A small CTC audio transcriber, trained from scratch: log mel input, muon at rate 0.011.
Rows from block 4, named by matrix and row number. Rows with one number belong to one neuron. Each number is 128 + 32 x the weight over its row's rms, rounded and kept within 0 to 255. All counts start at 0. Numbers have three digits each. After the name is the row's rms in percent of the matrix's.
# fc1: MLP up (model.blocks.4.mlp.fc1.weight, 1152x192), inputs 0-191
# fc2: MLP down (model.blocks.4.mlp.fc2.weight, 192x1152, transposed), outputs 0-191
fc1.520 115:085105114137150074130167141113112113088116130146153123115124175106116096181163133064152108148109138175144095171091171133113132097122147071163144158090096128139163118099133076058112081171128099214182096157097088157149086185107146120144141145115107152099108083138085121117184212096161163117096099106157105137165134113102132121120135108158089120100126116167117113085164138113176149125119142156085140131107171168122158128164161105124153170153187114107123132137129088103097116132128123119071125121115219079102153149166190079180118125118146093084068149169196113145184099180074060141
fc1.521 136:083166050136207129178120149121089135078173174124176175119155101088072119133127056099125141102125088165130106110139144138138112183125173161165104143132140142135124133119143124135114121130128113070104102156063090058100178128135071099134166085126142108138155146151125135145135140173149104163083184134114140118141168192166181099156119150127144084125193115089128141115084046137136120137140078126106186137145125112153163106119116147162135092145173120120165121145110141119114156139178075171123079137149121127092191092121155086174125111160108161132041142164121043128066120154091175093
fc1.522 041:135171113099075138142160130134134126082052117154145148063162096079152107131107146116149113148139078116139096136145201090093145103130145161168078121091127147154086188174072152099089160124094114090116150145133153155140166136092186143117203133095126102151137127091137092127154093134142194118076079119148125186202099112122112140140149149133178110084169133139105083102130116119116069132064079065107103126151129131096135113153118068138123124156151137182208134133085104078143124094086112081154142100210121147148178154124134157097152103127150160175170208118080149107161099137147142145
fc1.523 111:067099121154138073166153136144126152088164105123140090137147131168112160122113075112157126092161087134098169152163172113105193146132087131125114108120129157144154157139131141156101108138084152181122200145111116096146141107111074157139131153152144154115091124177119127164107145110163144136118091199107108157071148113140092166103154116141104138164125134122140187158079075132177153143031120143090121152019079086082110100114135133215173072150114064118122161079125108099179105080096156143163083125124176134084201122153106160150131101108162143145113088110078168167088091143145122116
fc1.524 078:138178123189081131156139125141116159171109121134147138165068105136081181096150150116164155148127125148132071114137114084098154143148115163169133123160169096143143144190100192147117128101170143082105149179124103078077146137139188089176159136189080173081133148116108097067143105150168080187136115179109163134091193110142155150137104096055090128095086079102104085149139104119146131128087141144143126128087114104167127135036117125124161120198127109126106157094121104155098122165156056144123107146176094079134129167099119110166163136165096117087167088120094120070130109186120166082
fc1.525 104:128167105112131164162171076124093089152139106061106186152145112158118122121163136112101078082213166164098159122136098123146128103172106177131128081102183152094191166113126126122141156164088136141086138177138080130128136134144096144146073174150110103115118097161158131118114117152128068142071184145135181174134186125130098130086167156197136108060216142153139128106052127093125145113060134132100108152089132144144144031105099125168120086092126125110169077164111127143080101090120117152138134142165151109120131090174141142181118157112106133094078158099177104111169085122134138155
fc1.526 053:145096148141185151119096133124110142148166149086148104095112156107195042105132096146123169187138106158148138162111153176148103130093100137098095040173140121119129154191103148107152137181158131114187164124081091111066141139166111106052116156144085121141130059168172112144190180121105086107072094124150134123107135148115126096132069131131119161091139142172123122147133164162128168174135124138137126072106058096140110180129170139164086099090102169123156052093114186097167121158077101141091156083143122165165122148117143104160119128167062103122135112172095160129143183112094107139
fc1.527 162:155095108139189158166131112138117076173098155111151171101162174103127072123112168181139064112162105067096125112150143101118123108135158168107102157134124075133179100106098105135077143127072116087133125126090132092191137142141114126158154182167164148086166119105141160145187106139118031088079153150105194154186161079127114082144094192129117126115154103140106118132075114156102144129125089148140040127083140104142139135120151126133088136126126051157104176128142102077078112131150171134133127156163104123112161125162135124147144157052191134149099086198171121183116112145116162090
fc1.528 084:094115146104070136081108152114128120114090110059061127066164138173121120155096178199136186129089131132167162142133142135076104123103174063163109150104138098128078122103120166185127077136115087158145131165150077118103106113098090168088189087132095152118124095113107112082112160131191114139166128111162154159113136117104114087191128160155171166101171131076117098117095176162191133146095171123131150183099085130163163055130117087104095149075103151096126130133119122121153098150159126186100155128138143144165136158048130149178132127152135150104074141162122116126157135150144132228
fc1.529 050:063157138181115114142148225090101094131103114092080086123183170130147159158126156106117084162098129149151155174133096124153151143068135098135106162125204103149180152118102063092076183109109105131103077116115129145130146127148131109104114084096152067091152138134091152129095140057166086163116169127128094127102188176120122108128099106127136131137134117090144109131130151118175092114130115178107189125197117197148118153157182162113129152158164148095130048155172108119134137102091138177125141082094149091178133115152106091068146136110172146126123063118126043174143130126142111170
fc1.530 057:149149111124161097120119098133134139190132133128153186094137104115083135124120122129133080151097141155147127128117153119196179181149166104116062173115085122131141148089191082097156108129115129131107156150173150123144123092088077166104141153198129132075134139137117118147143104106056150108116103068126112092123135072148101031120131123120133078125093088177079139119159145174117167175080199099122100131123129114072150090160162036147147139100138098146094164121078137215178187146132151175105143104173158112134095134161089168165157098144067114181147174109143141101106129089120163139
fc1.531 122:088128112175096169077166131112099151147097160105145104136118198101106168133145142076203070128082087114102129171086131118142108140163119181098121150125100161100157100154156132122109108112154063080055116132139102093154149144060103154079147173137160137143152103100122090127137095139141153148174127162103182102134199135133114149132118112114120137172121099099120144101082104104068067073102194190121114107123120153132125114139137078183068111160108126155089107125127143164215119151124105172126150084103122135149157110131127138146190167047077136130128122202140106149154161185150182097
fc1.532 050:114081168192129091148146083138083126132165123120133126109150130107075172138136136136173153137132127150130119128135138136151159098113177113087079101159152132169138135124141103147139098133141127137135087129128136169136048161099124175170117117163135137096118161151183102133171164059110165132143086133106109095145168060132074128136170172153127104130151148144158136123153119147121162143084086159066121126134108084100106122119185162035129122135169084113134122120129104175143110094139141203102085120100147176138081136084120100073100083176091111135120201094019093194148208160142057157
fc1.533 101:163149080167109138100092160125131145144115051085197148114171123151145118180087147125129126129140126113213104062116145183144134135080120172115104114164066144137153099142113157083113154111145104132129129124173170074107101169158109151204121109089069116081129196094136086100130118145107062125105097217101096077100152150135171152122164156136138163172137123136100153187107169123180123164157099112131118175135142111181078138110126092087122146077191146141086151076165163160104111145133080133086128098066103113178149083115137159075131059127141139115137106162133113135108149154128127104
fc1.534 130:137141145122131133133201104212123152126100139117160201145104127140143158084129118178095142159084155111106053086145153116119090161150154106131136107089104140101193086060124123096133191110139128125121087096112094091141107157110137164148115124136155139117125194123118178140106137090142138133122109113093101093164111165131129071177196098101135107195162110106146106064121082086115133093149142182131131073110116111100082117167176159105122205128076088168127108135136085157202163097142102133084117130181061115178130085142138075126178091147169138134145142147161174173124118101119098061
fc1.535 045:146151095083103117136173103142134140145123084088120162136144101133136082140158119139123168106103150121115080102159119088128097160182116140153146088128155148110100127131159119126158117160062105112101141148130107110170162144085117158131137174169142158098135131088174067204144156132127161109175110163125171086174119195027111083118103165119144139115143161190107093069153132090086159174125170127102086112081143164061162113156106103165060147139130114168114139071129169102071136152126189056136213117148130164145085074107117158090121136167126151085121139151139113153157051086152107137
fc1.536 088:139157141141115121128104154155131159074168098108142104134166091073128121170166110149126083140133135144154202068126152090190141094162147106124095163112072116190165102174088144158094124135110139080104073129102053182075128079142101152137176074181140128148114150078129121122132119166109084155104116163096133095153128129108115080152157126104151146172171186103111118147160120137156077156114170168140126103154118130108076111145135113125149109085114125141060091159190182145081168158094132091117145113152095153078153066163140115082079130115163164102080083149191093109100164128185198128
fc1.537 086:122191136103093121159123101132152110147141113120151110152084176125119103123215170135174150131138164145174090135156169045162128083122154076156175157168062049118153123177092192125127138084134104086183086111111138109097164096093136151124151100157125156121153151132146134091124120093125158126075121187065097210132151175135130141177147101129128068113140137168074141147147164116142121084125090100095145113078148182120127119152127113127152067154168123127144107109145082109084110086207106142132116177149071083106168140101139085172122152161103097096111100065131092132123141181127136096
fc1.538 099:117142124126109141144163133156167111115135092085126088219050120104076112171110055117106094116122081111071088196164170145124126141122160123137144121154141174164112114134099158138078115112130096113152147144140128094140157120138133079133095096123067160111181092124048154154114149182171133140146088089167155068162128129122160095073081158114138132164116146152142205151081151168147134114150169058139103193127104065105158111155116143176136171099128162105163071046117157147123079152094060138152129127153076135152112146140079154156129167089141172140120120135108153134091136160167118157
fc1.539 128:106144130109116169071115101160130134112168093075093174074056148144168068110144089108148102097068097052086184100182146110161163142104153085144098147149181116107122199124145176097151059154153159084129208099140130126135124152136096099113157085129087177150143134141094116151114114083163114140099091114157111135184177125117116155110097110179115052096176162104096127140109157155162140166144130087130138085158134176147124157138112131109131154168122164086135087106126181087156134109148101172179108121183174101162135143061155118100132131078149144157135115143110197139165083102129095132
fc1.540 129:135117147083115123156149139150134113185101120090212193106122117125126072107150139136152050122067156101128144115148160130130090191088163060106079143132088143109158212143090143113143099198149102115131081114084119195149118104127144162135152141071166114127072132094175138125077151193070081107136175158143092091129124143088172123146136111124131136127144144103111047121146153113085084131134095191133165146153131116116106145126146118126041175123089081129174105122126120118131123141217148122085119166098122096191109136185121113140146100129148120118182100135104138172109126191123135134
fc1.541 107:128177053095120144166102145139103168139146135120097101112159132049174158139119171157155114086130074116139156172082113094151135083148137193101158089126117108124198156142100215069150170123137112142079091124146090142105132126128175159105101131080161182136167099140085152112142079148119145064141148167096078132142139109151089190103135161072157126154096182089176108134094089113159131138116124124139098145105108084169063082061073094105122127143085153166151071170134129109135194150140141135132169145155109131082118125085141170121118152121128120117060143140098157166109159124193172126
fc1.542 098:158105108070145121165108145132096126177063132153147170138182135122091107113149170158163122167138123144087161130093107117140162061149111159065172120093123161067171130130145134104118111164115122103108181141081099109155170125153122129087101159122082137121107129132116147151136153121119118139115119130121089102049133144049103154123135206120205110218079115142149123085123084150152219138055071084128095137138121165108169088134182120151122201111141147122093129141116080137132121134143123095131114179128160173096122105148149115160166088103147178047123110185169126115147082108135080165
fc1.543 102:074110225211173131082087127135155098154073065101157127135082074154188125148101110127124106162097169116164122156106126086128166177133150121124108102136136144148090122148112132189162121149076137110189125142036087107168154163143175112171140098135175135085176140127166141093114125119137124155118148126143093165110115146112134088125126092100113129134133130154094081139130182125148182108151096121080103100084117126110144132114146077122133133141204075081107136108167160138127179097139147090127113072146136127127161210158098191109117159088130085193117131141119104065069069144114130151
fc1.544 089:174160161103145157135113096135118124146119223140123126128122140124038122151083162151115118136127136104100084115109092177180160136135174152117124085128113147122163140137152078140127138090115125088120091109171137048131145156119089150087107106075103097106120162137131143111197208151102152121093084164138092064138110137167135022179167132094141179113133131152138121144119171165155117136176090126166147088133133113144176112114104113107088154072104100105173174135106154149169139121054142165091142145158092088140125174095207124109066086169138108062131130149161126114124101143177164164
fc1.545 065:180088144143123092155166101109146123113110158180162144123084154153170171120084170111185140121190108110101100139115134214124095105132120161146147149139108137070104148167090155192156106087196120133166108068127148120144118102163134094141127133167177115110073127095127106106130142094140092131125117148101087117119161095110128157127115147160132085064092138026220133090152060145064134140124143119157063172093114100096109143148143122142167076132117120113118166113116074084133112170161146147134112108169119136054188176094147160132151139096186152140180132132090131148083092185103129103
fc1.546 114:162083132160111113134077120133164132132181160090116098095158127164139102120122122100150090073141162154083166171102137086131132105165128148085137102111165095156153233121125144169126088125108086112178157158112092204110077118114095097128119132086117162126183101128078107116118119091131124150068118175121099181144146166158109205144151117113107121156103192062133137137136119116148113094087109190196101146051079127077166114159131121231143155118093170128135122147117167070149166133160071109158145086144099102107108133128110141121117107093149114207113148157127084137121102167101158117
fc1.547 120:118148094155149174114160051173148096089092122195184121139219156146139138149182141096179112166109110124099128176148175089085132149153149082163125170108139107114154155088117140130092126074118129184098089127072119090105110108150129111139145172115111104095106103087113133125096112124132213149153128129045126161080107140149147112101120149118141100148104124077157123120065086168090122152115134102140133157147137155199113077167109149048121165129126125142180100104106107199108127189151136083117141173157087116171061097121131110089139193111124156172159102134095118125102135109102179177
fc1.548 090:127104084150116088163182090145104148140107125127108102119121138136116138106161134135111112160149156110107168095147084054088063105083135118123168180128115126094174106136135119180141134115146130141185132148099148087074162162175126106125118155140135122144175145143190103158135101097139150218169204113115110149078059129156161073132130102137110108106117165110068086116119132114173171075145137178128147063134121093118117142187080107112143157093142118133109089124126148110111112143094098184085107071110132140117197138210133155137128082126172193192140098169080162104152135135171164046
fc1.549 088:182122088117111167149059136097093137090111122214159158206085153189189131090177158111110159108123152110136107150148131176163103098166214108109116145224087107137122087175132125140129165074149127111082121128122104133145186097103151178091148124113102082145161044108132106119125117099111121073135093151110105135177133123148147135123049128113161078111171132068099070083137130103102097144098131142123077135133169164094135078139124114178164137164115097086119099146167089135132083148168136157140141123144103103120188142154159082139154113155091163152124125100160082119112163143137173106
fc1.550 072:114094150162131194143124139185080169170143180094117161114147151152140133138161144187074149188098169100096142173105134129097132142180166070126111165109112138156169143112097092115174163138124106118142164148143119127186144175094118154093110141161091192080107107166112150155119106070121120083129049079098078161086107150134137064177150130171146126150096152160150122156115158141139175129079149135154151037112071184117082129060140093131139129127077122142087112132093125161165203151094098154109162121130066073135149125152120127105105107160158117138067116068114089148101112136112121097
fc1.551 051:117109104132108120125118082105132114122123119112108108145164108086158083098134092144154110063138204134149124154135110107122193118207144142138142104108148164108110076171114141104083165064144081117110156117113159075122158111147137168095111106187109156147157134155141116120139099121141101145127120191177099142150099111141078116167082177074094146127109116167130126138101160079125150175086155061150047163100099146143178113184100136103208147146102108123170164148109144130111142142099098137100151145180155147102138112171160172095178167072152127155128240084060092118158087138095074124
fc1.552 037:157157077134121146085094104146167109171101113152177101158148155084126111173154123091101096174119171159090147188082123118088173119192108093127121104057103134193107156100097140082161128078080126143141133157112165148110138125059103155114109073167175072098161094220178133137101180087052160141196094102104104158100112082145118137097160153143169154114162110136092133144101104136207116089136143114081167166181150146120108107144139110138141163061110132115168137103108150088139115111095173131135109123159153092131139102127080166182177175138131101119155111097146129084079128109137113132
fc1.553 096:130211073098132146144138120133070112040087126105134080174137125107132138129080115065095104100117189071078110110150130157107144140118078102114189115176162150121143097107079136127163165126132181097143133166178145131136181101117098135111117081149127106095172133123129135124134168177130150123139099156137134171171208126163053138138097098135099073094090089103149159215128090168114165115164125119097155120120172136090097164154128132090135188103099133153061141104206160112111102138104186150079107129091127166126161098112122213144148093117127135105151092117132155115113133172162116106
fc1.554 113:098118123198118150175183122141155113142138159128147143114050049064142142095167124170113096117109082158119069104119103149159154166120100188141126133088085103145129150125106145150124120106151118130062126101112132178142115043176092119146133118146186131048134100136148094120118154145142167061141079160063112115148139084135104110165145164103142099140156150123136179125112084050163126118113165124091121133088121112131169121188128163152086149175122070155214078115181106131092140116141169137136116183067088093139168157129140090089192148094154155123123147110104147125114149178159120143
fc1.555 106:151128109186136120124109101159102070107106118140128181065119082109185137154141112098101057194170093054129117112174143067130173160117162093111162142130088118176141093163114124127114169145144070146146122105117071180141092158136150140103127130164139099171166167092172122137145131110138083154160140064122123095111101104118145099122153112108080145185104115190099148133169180127088110158112130138120144147112163052089105151166183164117080130183156138089154147077136117156140105114081192110140152074143115131138076094136105134154052152168085127143131154210079104104154133118150094164
fc2.520 123:082098098140170186143099097143140128150172160109144084109096095160172068104132134096123126068157156138077203080204085149114130171171157144110154116134152104086151111158128160133182167122116174099092112105130129163132101124119096176101141117129117124153109136151158086137136119237101094054117096150144104145174092138135135093148171134066151108119166121186121142101144139073105079112088123140141077090179105140078066170108060160063173155095084146128122118146197133100159154105108098150109131144131123163142171093099177110122099159110142114141143132134095093136130192138169167109
fc2.521 132:081129113113182103154117130133095102069097075106128159167107119180136103139105070103155084147126095101095137102149102174145120126111125122116089117167176108138136104109161148146072144127135114167126108119136141110156077109149076186078205155091141095167149111163133176109097114108121153155082083090158130185099143057108183129163149125150168117150199161138123092175106131134137138127236213072133179178174127100128118151138124109092119100135108178045147129168076090086184182157143082098133159149144119124117141142138114145102207123163093129128103133118113091129126086122115134107
fc2.522 044:083068111190121113127120150121077159180212111119107065142052165093108112126161105151108117153138166125127141125124105180208119145116111072102127117183110132121096069075134137141183166127160154166107127116149113120148065110160151112114075168133165097129148170150124233136168164080121135152131148126110116050090083150107175131178129129161076145169127152113136153108160143118156162102159154182122107158059147128142096177099134169153157124068107118083087093131162160105136061154176125151117114137098136113122102136104131142175150106142103086108112085136100129147102145079090123080
fc2.523 118:112198118149120106081099102127141185110107163116188169084150155124153154104162101171140118124111152055113163107122088157158124159100135131171111085169154140113157096082065067094151195124134110117159106146108106195108093122124104124137130102136155107140177161071081124096182101113080109154163151059165099134110165199123166087178090137140149117162128123133115126117144208114113075117175168129123100150120162159163175117076094170119121118122180128102129085113122128135172178093065093144079135139100078087144104064133129139106112151138112129086064121151147157146162211138125156115
fc2.524 074:125131185055131095110159184145083138105144150122086118102170156150119048131108098139099099084145127097068177087120050111127156098139138132156090164091122100162047114137179102109139105168095164226134124144146131089124145132185112112156140155103113144199141137106145108158131180089114132049171150199137105141148110142148092073148095142193118085169119150134099147174119106161077115084143141093119129164103158149133124104119126131153223073166102147129172128180089187102151098118107109104107093085131187110146143108121129101128098178136130125176125128152118127117126152085112137133
fc2.525 112:066143156117176036116110194125107136119121117173117083184149145150144094161129097185127147168103090158126104118128147148147144114130095085143126178118150065128149120167129106151116097103153184187170106086109137166169132131121138215101154140102124072156095098059102123161114123122173138139193203131119128143112110123095114098146106182155126092119122149112130121168120106155141146187209094092145148168153188133109098120137077105157117120128141170100125080085123096037147104175100117138100160158141074127115104124162152088127091175167100171118070109110137159124071122115123093082
fc2.526 056:054165109087123107165149078140125101115084097124127171169126160184120179121171149139146109148095143175125080123176111075141117088136150134129187164079085148119163098110160112112081106117162134101073094191164067164078076141122123136179117124094137126141121170123121114122064133115132180159157141122094180172098162149108128203148137153109132128121168091096076154123208093085177111117148119093123102125089127122091158091148098094093184172165138090137115142126122103179125201093103128076204173125074179112128111105105122168140127142085104097114078168117119108136149159139169154111
fc2.527 162:111177081142112091139145148161126149116178190100101088141090100173091188101136141119148138100130121169087138119107053121139095113132133128146114118127163109148131144142200104211054147109163146121101161098104157129105164089128107166140189143057116065127145142166101108178070083133127110173122095085131089183154130073082115096140139162120131144138157122169164187110111141094085086123134121159133131139180145133130103047101127091129114129092091162113093068141114102119208125126138113139121200157106127119120153162165058094172160074126158189153125104135160102148126132175175115092
fc2.528 081:127098148110139136153150168162076135131215152162093149204033086105168184083193093070133124139194084161101052067139165110114144128129120158131160057096169122130189122150112075074152133131144177127086138158097143116149113146137170076107125115127134144105140094137118107121154113105069161103097091177127184139146140158139148134121182113167094071118101141194135136133158045132142141142118138125125135088104166116140126170164124136106168136160159163135093108127154122110174158103099120099113084092129157057058134107151088130123120118146130123147164158110178097097125128093128109084
fc2.529 046:165121130105151100156100055128141155110124130130166126057090064078109126107160098128116140050172080134142100111090090160108130127172151192136144125138070175155121132144160155114143069177128140148137166157198116133143123095091121158119134171143082152146084129119183156115083122163131123121170108163121181142167110114158160128136143133082118131130103140165161106136116116128064141170131176092192062130074159083107151114062068122116135095095074078181148186091109139124131113138168129155133152127134084170119094113124164153182111107154082122125140145124174230075104164104089110103
fc2.530 054:144121176114092148157151118183141106098127099162133103184114162115162146133119106123161203078158121107073117158119112147155126097094111162138106069109158077096124131134084178145124194136097153107180134125049115191124123144076138102149107106118154087176114155141185110152121115131188158143137134184131154142135121150135143211090155063102076181153122168091153115108140119125157130058180099174165130071162117142191165087101073141120120096131186137156164106149126111090097092042080078078172097133066088151116130138123136122093127137113164117089136131119112117161147152087122087129
fc2.531 123:130124129111123108129082131144113163132152149093083121131107068107121117168130118158158185132113200174101110116173169147067168157076121123123076122180123104126113126154114118137051120091116152133121144148179129213078127140124084175091206138107140112070108134103113125060156116097060107150174200184132131115088127088163096156153114135160113168124132164165141154059103113175159140137093092070117150139063052127130162137124170131096140116092126148107184130169129110076114162158088157093175102093100149145065130128147104157141158170149202108095151178127107138127107132100121131118
fc2.532 049:131126088091110168124055171120163142196137186159143076111098138121167150104124131095098145140144166111138132124148129114114094119130062166130141092122091112072162141129103141143107176146041135140090156123154082175112120080112122124095091159087168062125139116128079211108132150141132125124150178111162154194083103199168094147135032095202119128058148090152132124118134148064139116160209174111159129123119157143100129095165107080107153151101106116113124188107145115066125159140091156125104142136136089130152156093150093136152175168133164121140119085128165174088114093134125150117
fc2.533 110:154114180112154090143182178131107149096102174086135111165125097156112172104147123110098176120134131126084155103091108122137117105189107056108179083148138155109111205109138118199093173119134163125113161106133108127150103095090139084124107141125160212131178093103113091151147112116162150173142163110163108165135133113127134113148051108145153114132151173126157115115114094103059145152115069179136134076094119167082075086125140190167152150096081103139136133124095107138141110165083101117116148074175078090105048100100182155188125141116151122125171161137123089170219118112155104123
fc2.534 142:118104089211143106104124154105087138126044130144147148161131165111099119091101156149101164111188192122143174099144128099153150107068078179163126152115154162121115135148130132129069097119130098081095145139087117131128164121107157055137117134104209085113120145116139053161088098156136066115078176081127139126117098142128061172136104151170098098109079154154154147166118138132153126163127099128120155121093166203178168154126115134198117143088094178118158089147077115142133101141095135120142123191079114152126071099090126142176095117194164150161080136113134170173170108167128119126
fc2.535 045:092148184197126161169069131131131136113096143138153093157086093112156145107089120168135107148093094096103094122092146196119162123104133119152146095087063111126127121093109158125087090123161130182153126146181116172127058076158153050157137107106120127173131166167110172124112092096118136179116185130154094181097168075184155198161113106102111131140124050094134118116069169139179131077122147161126154160098116108137065154089127153117171082122081145147189071162114073153148105095129112156094106117095147107114140155155128165110149131119103090191139153101128140154113212153126146130
fc2.536 087:114051065098152131166149106131137120122168168163136097151123162152137081084083122160162133163120148140095134149166162170100151130138073134150109155143095161115099145065179121086090080129151134138118160148181171122132114129064106016187108195168095092154149127141102175062107146122118221087139099143114164095134137105135182150122136111105110143093110168117132115143052101107144182131163101110150165131090119163114128094122178146143087116155114065155128164099134127120113112100148108108098130091101174052097088106102126120152127141123121119137182170180105207144107176118147134137
fc2.537 094:065138142104112079156115179124166205090088141172111146188094131106112145100186213146121119091137141166085123115131089143108142129051151144105103148139126097139080114109090126113164154122154157168113105164151078112123132154029132111128122137064140107194111083137129122153158197175110134142205121122151193091132143169113182121120103074140119127079129103081196086119104169158124140197059114120161142164116151143144135112148092104148145086134130194110121177130112122099041090110139111153129129134109118125053096143109151127120129158140147122179154100156115110117136101114130111088
fc2.538 094:118127169123118148170162096134113124140173116124142151162198132138147154062137151113129097148131141147148122176088113179129073121112128139178219158122140157129149162136103101142110140096140094115115126122073135118111143091072117156118050112136100074143114074091134173208143086089104143152133139121171106117183125103177078098122131142086186091074121108138166136094201141107111085111065118171143164140094133147167104150144096120145048115145188095179094097111153108154111085156142190073139196116056160150072174086113102057134103149141127121129140152114177127106159132125133132135
fc2.539 115:159104130093129122129141118137146167116116124211110129177167106125108155194113122142116197112150126149116061107132104097143093153093198181085108099107133149110081136151194118098114121122181069134112081121121098192146110123133145125147168116112135152128114179159101148119108156167174080107125164085150070136126121164151152101169177162098160136117118183100131117119145106154123116134097153114128168157115111104075093129073128155145115128136182095190162101059153056095068168155116112151091130164154153154096173129100061154043103139077043138132165128121121138117080168155082152089
fc2.540 134:164164130121085121108097109145151139075154107166056115166178128142073150102087101118156214082150170114164120162132166072111154114190167107164179105154114120168078122104153116103067155098119147120097113096166136110157144183135101155113087150065103061102129145103063106097172091123195093095104168141152162155136167156159105124128140121218128126189107130149097189160106099100132085097117142122110085135165124139132119060112101114164100042149153093130143130100125145154120112096108147161147148121185115145092105165146078131156119097169127143174081164159138150095162096129119099107
fc2.541 110:108087138117136114148105163152123063180143140110141153148084181093102095120171121119130169112116144098152096078145119146111154105129146056095069123144096155139088120151132061190135206167089187139130162129180163135195071136180096136135163152126126061109119092145122156152135120121164130176206137109091116163127056150085173096099072194101123079115141140112113098131161199119113174135100095121128156172186147109105141111139184097170113140158160078101095150100118112124150097096109101084120115115106126117152204146186114155130101095147144125110177058157131126109139130106114102094
fc2.542 097:130145135121095149116139129128127157131182088170110134098166166159172122164174166209126188126135169100156185156097162154086146170138115101161128154167167103140075096153129196093143172096143195114127137139152147121095105117121168090138132078148048092100086133085141108074163120092140150095164163139083131089200121107110143102095106090175116129134137162054102057135149147113151105089092128129076146142124129101148123118148141107168133142079157074131129184115164086095111141175115125099115076079119083100149141122171137156149138085131104125084100090128191143106071197105081083157
fc2.543 095:184136124139118174157164158130129130129121052132108065084169174150169111135168104143081148113142142128125140097171125075137120139156127081127133126133135116118166124154169135152145092077170144158157197128120176171142083153135066090115134137117121075130119103164123123136156079166071125154181143102120038194120147147100038125097108122133139131157160104118120115107091131115137122066095090096123125123107055123135137078131105092168104082168161142083155122146095132126081129148150199112128090174199126165154091127117147139070103203130164166176135075095106162130181117108117195107
fc2.544 084:125094128102093139112167079104150135109188126140135163157095106050152154107138126137149136185101134160141122144098129177149044152081110129135133185078151107167103141162160137164118145166126117207194179127148112103117127065141126152087162106147158099069114090127113126162086092126135156141086112095121157143131161124118102160182173146124129086107123141128151138102114079108098155117111114143127119137142076086137070075129108138087094090105156107120184165077185117163109120091103181130166111109080128128139069126120141173121199124065142223129145183097098188195143143116125079166
fc2.545 069:092121102112132154079137121197111115122110085108086090124194118088092104148118068134112144127066120088105106107149134083132133107167138136114055094158121088112116111088132101135073138246060141109153127167103125121119155140138098103093184154058079140133194124156106166148164091106132133137114107121125142158112124192072166120108149137129126152184104136161119137131132167126098095093145136128103194133138101158166133128168112194102135214077143123132173135147161162157137129152145121101170141097113161080222103140169165125140114146129126109128064148201098087153165105138161116093
fc2.546 119:108151137141089127119162098197069152142165135121151143139121108079138109139110101109085183144145108084134123120118154115150054127104194163143087124201080085115179113117118102122176141117152113105179088086105147108054107195162077086153174133132144102099107174123154067182126061173151147144153124156086061113094127102058112046171167117173085109147118163130105110108124116156094087174104162166126081157121173157154097194157123128108103172182132126104090132129154120144172141097124120115115128147057155107153132158160103147122127134090157176109129150148126163145141168120167073124
fc2.547 111:101137123144127183143203141104129173157180140133108166153112066089137134124077102117136129134178097101136101132149114168125115112126125093115144125112128129106087132118124084108102145187128121092175107078198164199085181135106160101144078158174103095165142151150153110141147146116105160102186144089107135104162064138101136095126091104135091173117144102123109121137129159119151100065155086139110153186149117152167099108110151130171145139099124097190106152156151147115196138077129140181052169103104121113049191111124105140168068121164169098099049089095089198149082097136160134162
fc2.548 087:137158107115152108190066151124122158133158108101141073137187099128120151118124155131079127171087119116158182130111177168139148152154053174122105147131101156165155167112151129158174074162055116076183149174047130108164126134108104136143160121110113157104103078116164115137102100075121087149099116115131171078105132118112203168110124131147110174099124082150148133152117085101151158141088151087144155131111105080110160111133156142083116167093172119186125100095144158089200116090127190101137168120204122133210088126101119069128083114114109100125165153190115098162122123107067135120
fc2.549 093:099121093134146111199108129135143089102178157163126130113130132098106112193156121244155074130150147148099145142128124094169163138124128116141123152112140139110132150123112098117176157137136129169156117113126084105145137136119128030153062093102147124140111133115132163182159148159134143103142169116132109114014135098090160163112130159138084127140122174169143149119139158148108105146110103106192105107160131147176108144144124206106131110091127161169136137146082105108113109095143065045058098177073174134084052113082121133199150106122143097167134091158086138126083082180120106142
fc2.550 073:105164125119104093127155112142110069121113108163105101176116118142084188136093100089220138099144112131130114167114116146103081151153130104155115132125131129149100025167145147141143106128125101128115102104104185139085090106115143140184157138062133094147143113064127087193152184103153114165122176150173144109120070158145089185129048130096106104147137080114146079075158116129066114171218119146156145171142179103107090139071119176110119131091143179102136132105112146132124140165149102129116064128111141156056132093166183135181172120114107121158178168156104189143145131147126121126
fc2.551 052:150119184115133157159129167177146132157126072181105193118136169119116166113116111139119128176125082126105154096098103189142062181071111131129125108091113106161150141076138105158207088141108143167143135149141105141082089138119158093112205144107133109100059095138104126123145131109141129134088103113109126112102149138067184162109138077169129150149152132131101155157162098171157093074148158191099169139102171082171084148090165139158112109062157175118075084101213095121153103123141147101150127090064101137137130172099143080153073139146120143107110074140138070202092126115139153142
fc2.552 037:087084183133131143182122178102123134101103154099155069116111098142119174132101100115130166110104085090160088074172140144129121101118106121130174093155181104107143142123155091170086138144141142116137184159148106148180151142110111102135175144066121127120137113091126155129127074182199120108084102159170219132138140160138094180121148080116084098168074121143188134048171171113083165130113128096174082126070130149148101138161106146125164103147153110124102124187127165163075100070125103115069185148121117153129165168124156044078144100134154128112103114106084145194114113174122133117
fc2.553 100:143127137161159124139196133081191115174132112125140166120118058145099133088141183129116129103137120106128191175049143158165112093087113140149078177074166144127093122133146133099117167099160105092161150152094043114160152145092120126109120176165111142110097105168150098115115070099149151174132068102160142152107117135180120100098156103150196139193107136116120095094123125158209090100125065183144117123157166122123153099087173115080167117071091131144115158120158104180172128100140117115156103177128068119140085130131115115138057119163115110139111165090161127188136111066080163115
fc2.554 125:152104135134169083102144164082154145154150129087128116140124129141127145166097157153129125148122167086172100093170073170149091090165120111097153157139128156130123051142187151164130114090127139093172095197168121135113131117108081083109153123117133058158108142093104107140066108167169135163137075092117184113097120136082114085123155131117103152215087106118105060145113187117134173106119135126083168133175157126125080125136162131107165139111160151098093140168135122113180123177149103146121122147159230101052126116103142074183077149111111095160151089204117067152170107125123087121
fc2.555 107:120129128106152096151052126116190183133191103135111073087145174144116097113107160220106112077123101172164134086128148197137128058167106164169105155133172098104109125125122095104129113138152144152151122125168095130181214083170129120155104138125151155099132124166131148156179125144057126131164146144083097163091112130129146157145113154124139154066120116094117135113103110164155104148185106121113120154135159151162205110084089093103107078096114085136116092151153156085130090104131145089137131119062120189095160150079137103088131096158212145105113144056188117105108171130121109102